From a checkpoint of a small image embedding model: 64-pixel images, adamw at rate 0.0012.
Rows from block 2 of a small image embedding model, named by matrix and row number. Rows with one number belong to one channel. Each number is 128 + 32 x the weight over its row's rms, rounded and kept within 0 to 255. All counts start at 0. Numbers have three digits each.
After each channel's rows are labels from the 100 images, of 14976, where the channel reaches its highest value: "colour at peak" is the nearest of a few named colours to the mean colour under the peak. Only what is clearly more common there than usual is listed. The data: made-up ball-and-stick molecule models.
# convs0: first 3x3 conv, stride 2 (model.blocks.2.convs.0.weight, 272x160x3x3, each kernel summed), inputs 0-159
# convs1: second 3x3 conv (model.blocks.2.convs.1.weight, 272x272x3x3, transposed, each kernel summed), outputs 0-135

convs0.227:118151072130113116080105113120111121136122116128121102055077101087125111111089117113085098091076089129118104131067109125104087101122115080130140094099121112120117117113082098108142105111064030123125063129116112093075091116086086104125122098117092092138121072080056091130067098118121133116092135097086122080123140114084113064070092111119135126114085051069138128152090133120075112130147147093118106058106062122081136087103099122058102058095087108120137132131110122134121128126117104
convs1.227:144084098178119106162146142118041132058130131114135100072192147090123106141134163116127134111118130141122124115058140139111124149084156123168127138119077117172118102053128087113109147112099127140116140153125046144046102131130111110141131079119080128072121131120116101040139123109113142127177051176138108121135062105126135124077189140131129150111106139154127132095116097136057096136172135120139135112107103119
colour at peak: white; pink

convs0.261:154121071122106113146132119124150080084157108083160089113178170123089094113118080127113149127109185147144081128117126115191062118131144070086067165160088118164108112104162121093121108110120131147102173102116129154128148149137158145155080135087160165089149189123157156145140150115133089194082088139188106140098121111125086140155152080146063085098095125170100100146114072144133188114111090154104153099091116142110079125129200108088096146121197095155074064159135092121046120109141147
convs1.261:074135133089092128075129122144148110170104115124126107154122104112079104073133086088125091168098091137109094121146125131133120120143091062097082085103165143115077106166133048083058140108082110118121045121126156125154108081104095090112143115130122151131112109068076131179092123081098069149104164090099091133029152103096121102128091104105070104137095099096108123125149082114164060074076135070098080164143066078
colour at peak: grey; brown

convs0.119:074086053097127117129038106123118130082162120124135104129147097119099128034069125081082145132096110148129098070138050108138095111098111069083131121106151093126120149104109040058087145120104149186100130105151149172134119161143144150084100147100118110102145119067118107093088094077138113147094093133112110111129115104089108147128119101105127106149096093137075127070122067133125145132083112136088122161059113106115084120091146041128097151138155129153127061106127094129142117101115141
convs1.119:077116109083118093082173104110134111164113123040145096140097123113122111083109090110137105113123124120114072081147164095104127109134072096072035045093160110173100145137108095119065112098126093089111101051136137119133147106091117137122160142160135169118109145113039123133106117040113094137147129080102118112046136107095112108147085096133118113148109124097114096137077122125117098091088100122115111120102108118
colour at peak: brown

convs0.45:087129082109131139089076119145139118163115137162114143060091093100148136105091146118080100082073091146129117119074138105094112158140100065157160062108146103145142122132117121126156127083067039126129077154140095069062089112097100144122127082103092118139097116090103092137086104100106137097131120111115121064143117153100126069080088120124148128126084076088144115137091132131093104115136162079105103032162080119091133092118115095068081047123115139122171164100135153130136077118120090
convs1.45:132105096153124104143119144112045083052131107133139114057175147091111116154124153141148148129141104153111123145063107135111106148092149117160109126121051110109106067062142095099116143120079109119099132146088061135064068155141137110151144046082064116070117137114111103060120132115120133110151066156135124123118065109141111121059171130137156147109094181138103140086117114141076110126146135121158119088117110136
colour at peak: white

convs0.3:109142073099117109085089105116106112125111117126104105085084073095110108121107114097101097105072096116106098110073107101090095112106123083122131074111115092104117100107083093123137104095067069125112067117120106069057090100086088123128107088111083094140122099101079086103080097093119128104110124089074115063113140122091113084073083099108167111111085065056114109129092116123079076115136132082084086082142067110100117087102113102083099083104090111102136122099104128151125097139123082
convs1.3:139104084160115127151154142131027105051135122103144127050166149083125099136113162123140140140133117157100131119064138137101133154100155115158131146132044114152109075065137104098118155104094126134097121147090056142064102144125124111151148054100057150062129140119122110071124134119109127131164062153145109128140054109141130130062174138145144150128107158144108131088132101143076100130155122121149125126131107129
colour at peak: white

convs0.211:107062096130101090072101086114115076102159109069098104099177098107105079063119100105090127131123131113120117104092136125165088099109120097110067162159033125160090124104122125116140098128135140154107154104112116126108116117088097138077103106086130096147133203091182102152136092134148101109086126118151099136086149109113116130156166084136061121103076113146133112082087112115102135122125085139115127106139104101075107079121156112067078125073197114114070086144113108057063110136051108
convs1.211:099130124138081145120156078141138145155082134082108114158141110104133080053082136048090060139077125131089095070150133089124101124141090144149076077102150103151141138155112100096091133156134148126088103115087148082147116079114071084105126107124125151134150087150107162152123126107096097117114146123074063141091132101099123122154124072090064075121141070103153155127157099089151083104112109075067151166119104055
colour at peak: pink

convs0.208:139123100087137098087111099112111106100108107109097097116110081102096095116113097075106104100079130078078110100106108079068105102095133099103119060129105086095106062102072103165113094081096120125098104112123084039082090088098095114137091076131100102167108123116102094085110098097127111113133110088062109087094128123104101118094103104125181105109101109080093118108117102104087042107136111108059086103184101113118112091123081099107107117110122096063118097091103117114110088165121085
convs1.208:109120087137136147146152140156058118065131106043140099078143148091090119138093123132111135168150148139115094076098152097101163138126175114094164139111031073141100106076096122108103104069134115113052102149070087165086142121111126131145172068118074153075115120113123096092131138086091124099162094130121146109158080108143135137088150130156154095094174146141100131103135101133096116103116105145140119218139131130
colour at peak: brown

convs0.108:092151159127119088075146149091155098098097103067112144106137117133093146184128099135202123171120136104137133112150159137145195131124185188098082140116095111113097132094123137187091143175108156106106122101117135150098051120079053107176109140124133143123125140203132081129104151107219116099161123097120120127107104100144144158111137148160104101129112142100102083101134097116044166162139074124169158169133131166170066055152141166094124149141126134130060098192108107173085126120152143
convs1.108:111169117109151097092098071130185127203098154112089105169088099101098142102102091149099116120113108109119110098195086096111113107172100115103092083104187104098108124190115077135084110108103095099102123105104192088186104126129150165097100164108132100144090102113088133196139140109126143111090185114124171126058180125074079142133087128104128133097095105120123130180100162105186145094102092142123122098118155163
colour at peak: grey

convs0.7:094077109142070075129165108094077131077098117096096139087100103131106104113124121125144128061166065125115171146098125142094142151153143138086136107110104147122118167127094131159082121145101113124127088101113117139124093114125114091055114126168096074196128041130080118114087021153075125093140140117087113158111116109162143139071135142127152122096116121042137113154078147151109089141120110092160114112202095143092133124117045150091117139084070149122127093099103114092116158172078150
convs1.7:112124115170119141174100103114125148125143085108074137108124078107105120122115152128071126069086143066146054140122103114127082083098174177158112120140138080132160120131073096110034086137182078137061097160098118074117164080125151127098069112140117097121088087164064127118094108038092093093156113160102128101065125103123136099118151093111108062062171096104113123130164075100119092092129127131048150145091098100
colour at peak: grey

convs0.71:121124078134145082134145107096152052100127113108073131110129096126103121103036115114079121126124114117122137112127139131078086158123133078096102074123065136131096144085099124172121110095076152107114112095113128101126157124071168110143092114140078125117048168075126120115082119126158106096054047084074113116120080127062141130092097110182080089111074100080084093117081108097142136151107131107114126171117100119140103112101114101103077152109145122117099072109106104067069108112080161
convs1.71:082133093110106085096108086123142129183088120070113116139074117071099103072097089132115114097080083106080105051166085084099074095153091087111065084122162097092090075154151100093088116108081113083084112121100159078151074108192101121103130108085095126112138106101085115171120144087132140128068160092114106142075143122100093096105069110095101139105080125122104141151107142111161161098082094110112099111077143113
colour at peak: grey

convs0.104:089082083116105067148119186107147126095092111088117138139126170163103156099113129100119121142129114152172105146129109115123100142108149085102107106101087113134101166101157081109122134108055165186119136087094090175162153141049168094098097122101192182095150071113044159160075155117110129117112120067151145183140125130161139189107101143136046131127073122113131106169072086098138153124149089100099122130084122123121080112113141099098062166152099118152087107099092077110082121087134158
convs1.104:103136133089119123113107134112150105152124091128113121145152120102067131118145084120119132121117078099138056120131099105140127079124103072089046060126157109126072114153068086125038098056099080095103058090118143095149110127083124102093113104133123109134091117093044066159085101012116073137113154129138124095054148111095124094114124141107126119094092111129077070127120076108154075080106117120111081126113072111
colour at peak: black

convs0.76:151166093116084069096104109088062113128088105102131089086085107107095081132145099097092099107105118112133116107084071125105089097099084095128136112069094138090079135091105090068117104140076057105133046100087137119116098123112092088137087110119100123124123066077069101132086088130096124155119149092108132117101135097107116079071117071138141143121090108089146120138088150110090106085134148073103093059108083103087149102101103082080102073091078104107123140116072095137127129127138116
convs1.76:117082123133151119133153142116062123074112081137149105072167147120111147149161136132102153083150168145165120164066147120130125163063154132124141129116118090182152133052116112139122138126155126157118136141164048134041130123129152142153140111154116137095086137148128084042103104107110134122199061145102150086154072086145116114111175121136152123113132111155107127098106079112042086132142147138124163134102090136
colour at peak: pink

convs0.48:147137092105129105086126108114111103115112110109109107114096077094106107122108094098114112097091111115077100130101120108076109105105160093119121081134110105095105076099059108168130081080093117129112091112118087054078089090070093112142100079119080072173120116125103094096108098108121122077134121093042114078103138128103118119101105104111198112094083097062117101131117119121079046123140111113068079110180096116129109083119055117094084114079100104087111103101110128134096113171110076
convs1.48:128128065166096148160152170157059104073125121105122123081157153081109080116098162109124123165102121155067106097091121132099140159120171105146127143112051123135105048101136087056094144082099126127077091156076087163094102119133117091145152077071044144071114111110102109119105150086095111118164101151122083144128069103143142114057168120132111107119134159123098127088159103127119101115150117101114113169145108095
colour at peak: brown

convs0.20:132118088123102096145135095100141081089149101078116105122214122100095102119114079130100125133127200140134138135134140124152080099122135082098082125156068133158090140103131129126121115111141154161123153097115124150137159157124157143142089130110135111097129213118203147139150175152160107199086122121171127138096097109114123139171135105172018090095099129169099092095102114126140176157128104130135145119111107144115077131132227129097088136104199098152066075141130109075042093100097143
convs1.20:083132114116073145105131070139149118168080116086097105161135108108109071052082102067114049136071107105073075076160114096111101113145087107112066078108158111134120106166121086080070103138106116098091091104090149089153116074138080079100121126117114135133136091115088148175102134084088098137105158121103064145047136109086133105128127083068055104117125111104127148126162107096160108090088105062091125158133109058
colour at peak: black

convs0.216:121100087146097123143144134115144098074162120079169102124189190160101109098141082122113131150142153164154111158147112122185108112133153090101073152179089140162111136118172096125107104119113153184114179093114119160156168147123168138112088119094171176088152202126182169149155161137130097147099112147187113161101136109143105160162127100123062101077096149183104097163138109157144169129114094172098150131066134139153101123110182110088094159101208095164061072140140094138046119091124152
convs1.216:098128137106082143093117131137144115162094107122105104153118097108087108079129101073098091148092096128102099111144116109142115113133073074111051093104168121117083111157119053084072129099078116107119055098125142118147096075103079075101121115143123126137121097086090125161103115081102079133097146111089083130047145095094132092129100101103076093131087072099107122130145083098148062091084129068074095156142071051
colour at peak: black

convs0.265:141149093091118086104108094096095111080100100106104095135100096100084087139121103069106096088088125085085097100104100085088102099100120098089117082107104089098103072093071103128101087096093120113082084092106096065085110092101107105141086095115094102159106096114098110075121076104103105121131113088069103092093119115098092113098107105103185102100107110078079103115101108105098068089129106097068082112186099097116110099113075106117122122089098105070111082096084104128126105168112086
convs1.265:143113087146111177155133154169070116068122103070139146082123122086135096131106144120119139151146152150090130110083126100107158154110165128125141134109053089133132072083134142080124131095148119130080098150073084178084131127133119090141153065093062135080130114147141095092104131111105114113134093134108109118169078126159154108080144103140148099094147121129101132084156088127095102145148109116109125250127106105
colour at peak: brown

convs0.4:099042079136109076126122166126162125091090118110128140126146152137118163055081144130098104127140115175175130139113129149151077143122137087111127123099097131138104185104165107097101146128067151206133117099096120209167139173067151101013105139129171165138114068085080147156094133160108126133083121083168153176146093132135139170124117154134061129142092102134113106142077094098119188138141102096140094144113112134088090104127140128077104167134083137166093089116095084093113129128115172
convs1.4:111124116117121122128114092116132129141124094123137113126180111101081123123121099122160130117121097076121054112123096109125115073117115102109038036119145106155119099143060101138035073091121076091092075098100125074129133141101133109084125101122111112121079124107031077154090102008114087116133135154124123093067128116098127081105148118100139120079128109134093080113124083146148080076120116125127107127108070132
colour at peak: grey